config = dict(
    train_examples=97500,
    image_size=32,
    crop_scale_min=0.8,
    parallel_block=False,
    inner_norm=False,
    num_experts=16,
    slots_per_expert=1,
    shared_expert=False,
    layers=8,
    grad_clip=1.0,
)
Rows from block 5 of a small multi-label image tagger, named by matrix and row number. Rows with one number within an expert belong to one neuron, the router's apart. Each number is 128 + 24 x the weight over its row's rms, rounded and kept within 0 to 255. All counts start at 0. Numbers have three digits each.
Before each expert's rows are labels from the 100 images, of 14848, where the router gives the expert most weight on average: "responds to" is what is common among them. Only what is clearly more common there than usual is listed. The data: rendered solids tumbling over patterned floors.
# router: slot weights (model.blocks.5.mlp.router.weight, 16x384), inputs 96-191
# up: expert up (model.blocks.5.mlp.up, 16x192x384), inputs 96-191
# down: expert down (model.blocks.5.mlp.down, 16x384x192, transposed), outputs 96-191

# expert 13
responds to: purple object; count: four; its colour: purple; pink object
router.13:118129183109115110093114145163133104115179135120098123163152122108152146126066133115141138122100143128098154081160156111095123116126130134088118131142123104100118131097155104129138138087119160087098128092133145139159115103164106172137178171144144092163132145132128136180122152125096141132
up.0:127106083142152152099143134101137133113133088107148132111109145126118123105183111126107152113167092116174095132116133204129125156092152115159159102099133154154135062153147120142135121133139164149135156170107110133135116151147166129145101117100162153142147112145114170128116121123129119151
down.0:113133076147135087123082086133111139131122080119130147171148136085111136145155131129115105117146102162119106132085124150119103128147137117100171134152121155164082136115121146122105112143153137121148145112118128120177130167107102125119092117119139128117194131132143108073094130115141112105
up.1:162160116116140110136131164126084147140116149138165139124103146071113121132148121123141112154153140126098106160132121163142131185153115110182126110130123144152127120132085165136127109128163128157164119120135116118134155169123159111149123107128113162101109122160151123089145122107132151136
down.1:120145169082135117156154041134115150115155077149103122133102138116115081136104139077119136113165119108159111125148111165127144152113171140124090132130182105129094133111141142175194124148149130138118087126091125121127109111152171139138142108146133120130081090107116118162114112159116159175
up.2:159115050139139164128150117118124144139139111085137161124075126148113141139125166130136141133119156175167116152133081183172134111131166109122115098098160131155152102127115116127148145134111136136162132111115128128159118129140180093165071123071151161070167101157120102105130111141096191138
down.2:142108104153095074129113102104112152137107094140098100159105120155111134136121160109161141117175108156130141154086108171161095157143144078176133132159146038159091136144090119093137125138086097144156144129118107109158128116112124059128104149092120179098164134148092104101156135107132146144
up.3:107120092185128114104149146097136110151124154134117163119137092139123111152138161117120096150145118138099150124124156168128081101170153123138139156113162117133087112113140140149106143141119099128124081150107112130129136109134122117141119105109176152108117131128114107118125082154178131163
down.3:131132081163120108123085128111111136147071120126125137150160140105149141156148129140119095115114094143110110116103132125112114099140145107123167127146132115153079154151095144061089128140145098147138116139110106101161126162136111114123086128119145152097151121151151108105108144103117112115
up.4:112122130038139155123165086186114104112136122153105072179102142125101100095123161134128131117133109130108125113096106088107158121139090105139153130153104139123124158130183134171118149119147120127123112148174127115123102119122166109066142144119121124133097167144130162140145081130117103171
down.4:126133129177080136153099192100144140154138137159122142134129136143132144109153129132143095098088146156161099120137097077102168127161105105152123128130143158117138123159085076102120114078127083143144115124142167125112124151133122143107127134112139101095160128186149142143124108094124128093
up.5:110189106084133108165126150120085124139112146137090108095119133140131141120117104141168170144133101122127104133138119092136097163126127086167105143102142108122147125144110127088123069149178124127135093109101128111110142121072088143115130123151152136121048165130083128126153155097142120123
down.5:146135157143130094113184112147098126144136134105121172072080084124167126065122148118140151133150123137179120125107127133163155162094114129149106111120087124120124101124123105140139062135115135092120125125125117097100136162143173075132135150136148128157129110129089153153127177141114163147
up.6:142105109121139123138152125116112132092090144130139161120149130152114106132135143180111094128133119134138131158126123141187121165128122112151134117136174152147090092144117135120113131131177177134146131089123124151099112118125119124163118095096148144094113143183110131120136096127154132131
down.6:124136163165131104124117096152136083089137071101112157157135105130176130098115139103139134110150102124133151140111159128165070133141158133175143104170130117174105115128122102129154157175131097134147112132081154132125162107135160119142155132133153119107145155144119084140114105121124119128

# expert 11
responds to: light from behind the camera; white object
router.11:127150155118152141110184157115133132161116116127095130160138133110135094124113087116152121125131150135148144114137148142120142138139120101175141147161152165166146117136132142132149078130151116170144141110160152146112122158089120149187098114125150173128141145147132115146136150138133143115
up.0:137086135130121127147146128156114144110117125106155128110141129137129131118102134158132116149056128117091122121121088097100136110096114136121107140152127162095162135068122145088093125164132133141113098117159117112098134082121099095076091144086109133088099150103110088111100118097129071142
down.0:130151150117113139112088130140137114151174115160154074132130129117161141121088193133162143162166072172131158157101113132183144112138130140116158159140081076130075141126140098134068102078072136140100196109118122141135127119119115139098125114134165176169133086121112127113159113161129146115
up.1:153169141126127112109134181152133114106125135145093091128119095113142107120080129076134136125137176125080113095180127121179106128122085083113132159088121160144121132139124130137114090176144148145167131127141132127110141128134106111112122121121140151111124132135108096126123166173149147108
down.1:108149135121140128106137111080086114121130119112106117129139129111143131159141084122147104101134114148150108134134140093143125137161075120120121113163147116104137156131114117116131102119203097094115093125133156157127103131149151120140125117151132110106119132139121102133120114221141110157
up.2:150117110132143101137085120152094101092097126093137143122127170143095126100125133151068105126098074117141085128142094099120142126107138146126092137116130087093108164175132117114118131119105105118069142106095093103091147119108109118108113147118124131139125115131156164085143106104150136159
down.2:130146123105119102155142114130126134172188180108140118115118121156154175100127130112152138149135117125113124134100147111133158162145103100115154115117106082091134122144104068148161170117087112117174123101145124158138147090140144120100130163106141146129111119151126122190133147117137158103
up.3:109100150153107160141128160131127141104090135124097133123138092102082117139118086149144141100116140136136130135081086132176119124095087159139151124134133123088137154149106140136105103162076141110138159130125141120135142110112099126139141115106078109133168124133138149107110111124131135158
down.3:143131151169119156151137109127102142148123117150159120138137136194127149150146135121133096134112174132133117117120165180075136079134158130140166095106133112102117130137178134102127139154135119091118146123155127135130116125133126155103086134120103124120149092103173106149147146150159151101
up.4:135132129116148158129086123132061091125096116132164107127104133124162168107092128125155099137108150109073112143148106130130157128094117092133096171142071111108114128141126122125120114129110155131141117097112119133140143165137125129102092149129108136102127133101164140121119121151130087109
down.4:100113131118139123156164111080143127091129108149122106152096121141089163097133114121119121147183173116119136152120161150103109136138143096137102170110097086120124096108174070153143146111130128098156115105113123134151129085175185110103117088089164128141149124116141139169096131116142136039
up.5:119140116122119175105127128112148196144118144145149130121098119043135157169101146099114129114118143147178146140137126121184128177136150113130146125132107109145140064157132063153122126172117149123209079145149117116135132126174150120115105112112104153134132121120149108123084168115142169164
down.5:127149136123154138112141109121116130113118124119125120083126135151156160193120135112141152141113160134109130101144145129133121079120137219069097129155137171116134153153061156131094140099145084130114090129099108136112084110124128159156131152168162112118146142091091105100110139143124141121
up.6:103147123122144143118129159178132050141128130145092114115112101136139116149102135138137137103138121072093142103135133133118085122116118156107127149131162177128166140115116171144130113127132110138097150135128156145128177124126113139118109127134151140136094135130056113122122125142139088110
down.6:089135132104132134121118146120109103122157135120153129162134151098136099111179121122140091102139095135206124177134140071096138149107093092144166144114141141113136124096165144127128081128217118119121114094140125155155113128134145128130117106116112125142120127142140126170117123180131094147

# expert 6
responds to: light from the right; count: one
router.6:170115147163147097122125145118120121142140111146093111113169126134136119102128122114137094138146145114112139128112159145067129127164124122114137120129130165153106100128145115104166115109169122174072127120160134075132129138116129151133099150166159141149137123147096090139108114108135117121
up.0:114099100113138129091119110128139101128118120158118126131101145075111121138112124107152168139133147170099099148174107141128163160127147118137133099166134092150154126092124083132130071107123120129132123118121156101147147120062134124108048124117130133128106103124078113106113150137094163118
down.0:127155100143116144120088104130137089115124134157158123140159128107144182127114128117118104108132118138123127120116145124126078107128111150097106112146179138149118146077093180125140153130172115159109117130115136164128114126083063150135144124136141101126179101110120127108082079166142110144
up.1:141104105109109123129118124095161079104148074138112072146096121071112112137155092134074122118105106132160097123144099073158125144134133137149140122112085113142165103148085129112120101147109117125148111116102101176148142124121095080127121086126056115142101141124158138137158160105124141122
down.1:128152124117107110167100111142128110130143158135101105135150171135111105121129111101118119082162138126109132105109159058154137139151132101130116151105151118152118144124181122155105157113139089129109119096134108090125135113149119092126148124103110097106115136145169122150071123127122113156
up.2:128107101113128147106132134150120086099131108132142122105116148057104138143114111090156148106128150146138115153159107125135166215151135127117136119154124124153140097109098055133135096118106142147129133132127142096138162129108108105105070126119120147125126090110110109127100145131101166139
down.2:110128091149137123130103125134131084122128141177137131133157108105174159108111124119115091118150094150104138146126143132114075076087120167077094093151141122152105124095081156138140178122145098156129145139122112163144119119094071130134144149144184113123153111091115116081077105166127126119
up.3:125159095119109183131131156110131143126134153107175119101099094089101098161117090127123127166080105091136058118149090106148099106110129121174096159082095092117106138181134169138121117097138152124159114152115129165100082098136119085112139116114085136083078145127132138115113115136090113118
down.3:115105161169127130132155120099155125098124136133094097099166162117141168139099116154083169141121076148126111147138117121155158157137153168129134134134106152102122137107166132110161155140101135119141095124121158143130184118155167124151134100114132166148128157088099132159101133125153126118
up.4:135093121136105141133097104125156116151134151174160157127152144145134168092134153154127126167128111170138140128115134123131135113093140135099114142143156133079116176118150092185064158151102079106116127120114137128153117121141164128137134117141144122139115117087129126120123137152098118154
down.4:139141125105117142130155158079172181139151176123144126094129105134128121101112109182123148125170155151128136145126133130112114161113076140138116127101110132111123121204118111162139103146092144124133151109111119122110141125184120093098127146099116163138122117137158137134144151095127104111
up.5:138146061115114073118153119153113123114133124066136142125101130139104097156114138136121096145136113121132118171091122098120118117153129158122113108121120086117109117137095139140162117092105156113129142126126123133104124128152114132148103113120116138125136120151162144098196121143137135125
down.5:163119136111127118124146107128118095157154132091121099151098144112117118076113101136119098157110086127107132149123113105092142150114081104126153119122108057109118136131117082123118149136096138098116118148138119090163166136180120091112177209108145158129135090123157136161143146097163157110
up.6:124129142105105125115107139134097151102104113106164132101108130118116112123139107111103172115100116123106103124162102114146116138107126118115131102098124129092154116161131115128116119156117121146156137120112070126089083136137110145124116114146101105099112128137165134097125146092068109182
down.6:132128117126139118156111073104134148081143096127155110127151127145142071138100105124162126142147098115147130116111146123119137142132137155096092098161097097110112125153162095151152153141138126147144137108171139118124128101141135124172136164122144130137130098119151121129091143127123174147

# expert 14
responds to: light from the left
router.14:119142121154141148115127114138119139153182126144133119120139153107133113132108125088157128124158125120149158101110122155128163108151126119108169139149127154123126087119108087107122107113153130115122124104094145104144138111160185183131084148159154124149140134177121108105108100127132106100
up.0:096066123123080118125161137077163155138136118110198155147103136112111159099096122130093148140121099158128124102111112146125140135152162125116095167128115091076134129148108113161088105161063141136148113126181135087158087139125130102108130114113124161128146077105125104126117147112131147153
down.0:116125113117135138127134102151103092117143129127122132161109171167138119130099072128138114120079101144098087121159116118086145103130085127087146139160135098099134168149139097125072151108140097130133097100109139165164084128155106153166144158138175101150144120114137099155124133102110154101
up.1:091135100119106134145104155122139101130111145123145146124155114133119126133116137137107104149073144136114131127125076086129139131119148115114086145118091188103151155117113132148100114163171100161136126117118150132140120113106137110113117120145135097139081101083103135112100134148082128151
down.1:170118139169157095129160097143108129128130125125106118126147146143128137130112094136204152124123138143132110122139145152144127154106160117142105137138119084113105138164131079169128135193114127123166112170089132130127109143159148126150140144164108137129107141111125164143133124147112131145
up.2:113157146110137156112099198110148150098090143117163164119103119181123147170140125148112118132101130117150108153092102150124137135128166097141120092146155128152134120108131168114158090165121144146178103098129141131098116158096100110147116112124098156125132110139170127143154161075108125136
down.2:115082066149124142104101104121125105129150113139166141134120107094146113109112097123133128082140170113131143108115105144138110099169098143136112139167166121118142156129106134138100119149139080112069149130131134141144113137100091134093102123115096168142142097140107161112143111126102125139
up.3:094160160113119107128103123117127129125133140134114129118075151109129106112178146143124146151127144132132114129132124156103157151139136105131132122126110141124138134124105119119127120118138147118152125137133159131137129138129133148102139131105120139134108143108161114145124115120136113078
down.3:153075061156147069094126082186104119123144129083093133102118127122144131106106119139126107084122135114114132130134121089119128124137094130145134120110099090120119122138116103127169127145114136101094121135130132162134181169152146090147131149143144104146118127120114154107152150135111128111
up.4:134144084112179125130123114170121140088134116139131133121134120112126120152129134120108159094135091087138139127155124121154124129127121150175143124135098136138094109126166124114120133130155147106132151117110096172109124164143155132148141102087135129127127156133102143117162129169138135117
down.4:100143128140124132103129169147123133146134121176158100111117165121164153130122138168108133129104133095169095086114145125147144124153175166085118136154152154130143147133098156109115140102157142157101122115128150164157111131077147169103110102131139138132146112164122114120108143133118127161
up.5:127201130110115092133154174106144105122135102134122120138125138097146151153123128102152132132146117117123113122146122136129146115108152133133155108161135128121130118092126102117127129132153131148143120160111157191114126108161132163140108120094143128137124129143145144127100138165109141083
down.5:073149129141128147125112169142119141137139119102171109109144108121152161088132128177128109098097116079121127147118141106111098133149142144119112113094089105126131120172106163103122164106138166121125120118130121154158138153100158089101126113107135168130140147155087168132167168095103143108
up.6:122070128127113123116148108106195128137120127148113134153137155127143127123088073147144149105120138181106157121116132161112114133119168142140115155126124124126141139151114116166132097143107141158132142161185135106149119121115136124161118105161131117138146105150093134122104162145133157129
down.6:126089081123105088141159135128090101150170170102100149115115132163150131083092092164138132163119083147100121173128149164094128123151080133113175128120077089112098103154117079116110149132135139123125132136118117144160131115161113126154080162125180153142143136130130112109147139127117146096